Weights of a small image captioner: encoder activation gelu.
Rows from block 2 of the image encoder of a small image captioner, named by matrix and row number. Rows with one number belong to one neuron. Each number is 128 + 24 x the weight over its row's rms, rounded and kept within 0 to 255. All counts start at 0. Numbers have three digits each.
After each neuron's rows are labels from the 100 images, of 14848, where the neuron reaches its highest value: "responds to" is what is common among them. Only what is clearly more common there than usual is listed. The data: rendered solids tumbling over patterned floors. In brackets: how many of the 100.
# fc1: MLP up (encoder.blocks.2.mlp.fc1.weight, 1280x320), inputs 240-319
# fc2: MLP down (encoder.blocks.2.mlp.fc2.weight, 320x1280, transposed), outputs 240-319

fc1.624:110166127159134105125116162124120153103104124131114119149155156109138063139157147146139122125099095111130137141132114128109094139121120112092163124090127142181149138101165142159090156149104149101134144136167087105173094098122160089130136120
fc2.624:155140133144118159153126080084144112083150136119129144102143110116133135124137158116119183139197114126086143145150106162130112156111112126159130088148098116123080146152099137108112141134143156173106147157112130138124146128138158137125138111
responds to: teal object (63); its colour: teal (35)

fc1.277:146131097174150090166129087171123154164143139114136112121113135085128143108128135155133129128171099139152111084136147188145103119107137121139184135115132124132109141142116099140130161120144119096129122136116100122106101132129156135100167154
fc2.277:129091089106113118123109122137114102129131172117095194140158143122143132125159121124130109116131137125115155095172175130105126095106147101103078128128079109160111142130173124134151120187115127128109114109102126130077153111140142151123106135
responds to: black object (48)

fc1.489:114118156086108119115087157168110130144123162108109154154114147132161133118113115125166075152148144139117130121148126124181110107146137109124101146127105123106110118139112158108117139137177107114134081165138134143121122085115107159117179070
fc2.489:100087127147156152154131120115128107141127140148140067128128162084101155137109098114107128094134115163169134163124136100106130144096140073150125138134147156129165110157142144118142148123155146149077114103141137135122208126127115137144126137
responds to: teal object (43); white object (41)

fc1.715:158090094076125149147129141133173128112147127143093110118083138111120118124130099098119141140160141163113095111114175112121136146098134135110166166162118154096094098137139098116145140128123130130135180148115110136134140125137169131146134153
fc2.715:134126135129123161144126131128117137135160103129110112129172135130152143116165123139132130084170145108153146055098113123169139127158121119131107181133145146122136112119091133114114083140123118111114120141134136128147152139148126133153134107
responds to: teal object (40)

fc1.293:111107125148165157118131141148130121110108084130155121150135126127135122118145070132110100115157134147171147138105215123137079140137114111154147115151133126142127124136091180097122127099152104143135100139165159126104133139086107125108173036
fc2.293:132140118123064144167122135099112164131099116168092161130123145130081081109148131115123150120136163135166085129121091144135158083147123144147167098077173152129123122145149151123151111147118131153130124128112103139132148103128127118121149163
responds to: teal object (44); its colour: teal (25)

fc1.755:092148107089157120080137177105137154111132167119136152148148103156137139115110098147112124100155109140139107136154117135149119142161145178104112140135108137141119187127115116112092131100147201118153137130132108146098168121115143191142152101
fc2.755:132093145146115146121162150075141110122117140193131083135170168104138183111110137112132117142165107118141167142136128115187104157127133155163144116123123089119113120131144087155124161168107078127154151109147151129185124116074144141106151140
responds to: purple object (67); count: four (47); its colour: purple (30)

fc1.759:138106101120124174144044142127127132141141147119183147181093115104104130132144140113132140118151119113119159122136161169162147103125131093123148136066166161152118097095123136131155152123119109146101109144151114139106130127150088119157118149
fc2.759:104129177147128090125137147116122140158123085111108101092100164123148133141112146099132142124135131152091125170110130131106128119110145105141104091139076133130092158160141103150125127140115113114093109094093121145169155092157117139168125106
responds to: black object (47); its colour: black (25)

fc1.676:111168108113130122154138119145123131135144126163110145120096125092104176115112158134171132132116177140130150103098113117111165116108124139117166106104134143163128109135144135063153131141150130111144133168104159109099113137097139134150129130
fc2.676:134118119145122122110144097122149131083097126115128124144120144168117129135113078159091138146112097140131130162151128111137177122148096171130148126140108139145106134139149060129110130126136115136132101134090164149107115116100156091107116111
responds to: green object (59); its colour: green (28)

fc1.453:138072140126091138154144161105079120152211114113161122131128123099128158125138102141108138131148160115107115150134107162125077118165112114100137155101151143110121182142104152107132144089122149117148145203108121121104114130158154134122150085
fc2.453:143102135099114082112144147164109131113108156138123107146141113104120138140142124136145151147135161148120152132160124132116132163123132108182101076126095104143123113112132082140174137109095137147134165119134077141141159135104114115069135128
responds to: teal object (47)

fc1.543:122150136147103129134097180148116153124106073148135096132117122151163181148075152118136113123127144102157166147140135132108151143113138104151103132118162181120171128148115089148130125066144122144140069105156079153138114129137153139149153143
fc2.543:105140142163132107128156113137130124149116100136136125065128092077126119113124117108141177122127093097055104104154134127133107129104121159144117116133095125124138144153110111121103147130185155195136155165166164132131139115136123141139121125
responds to: green object (44); its colour: green (27)

fc1.205:154128113144119151144150102148176125150145123166102120138161128120125118171132075153145138153119127114158112136123168131126140119145099108164069066111122136135082106098116155123108170120140106115093153105131146106134127129167121106138165143
fc2.205:136139149134162102113110126124103117063127109137143113134137148106146148078119131129126086119111118124145165142164119105117106130104161106118163117158108116168144109118109101131173131169130093107118079182115129152101094117099126137085154166
responds to: purple object (59); its colour: purple (32)

fc1.746:097166139119138134106128132137133129122070107128180131102120103154123142139103113125181083176113137105158153138143102146125105105126164137152139143113128159111106158138135148135146106082093145133114082141133107104155169118114157173113144152
fc2.746:144157113093148120123113139104134104116151153128155098084118106119090064107147153156162108136168107126124123116144130192093156128106146086133141144179126096107144063079127116137136140124130120097154129114129099140088125148108116112107143150
responds to: green object (65); its colour: green (37)

fc1.574:109124113126102137096116181092135133170180103126120137152076162122123154122135104171160126111151121130120144134149121127090138125102101110081111164130125127129132118125108120159119100122135126121142150149136131120160143120099157119131145131
fc2.574:091132109149084150119153139104125094145113150122164120127134111112156100140120159134148128121117138092130138153132119079130144165131117130152130098142125155077123153163142125114155138149126104145146114128143086140141131115100153130081129119
responds to: green object (78); its colour: green (46)

fc1.595:122146150060117120103165092086110102088122151126113134167092140131148142097160133126147093109127153152147103111111146102134143131129120136125110161145131092151071129108138120143099148111102108090123152117130130126073147102127139108133151137
fc2.595:151122155105130155122117129107158163162067083128114108097145109076080121142135138094120116178147142159117118132108119130169128122113115126170116145139140155088125121132114106100152087127144075153155134104144132142102105138119122164129120124
responds to: teal object (42)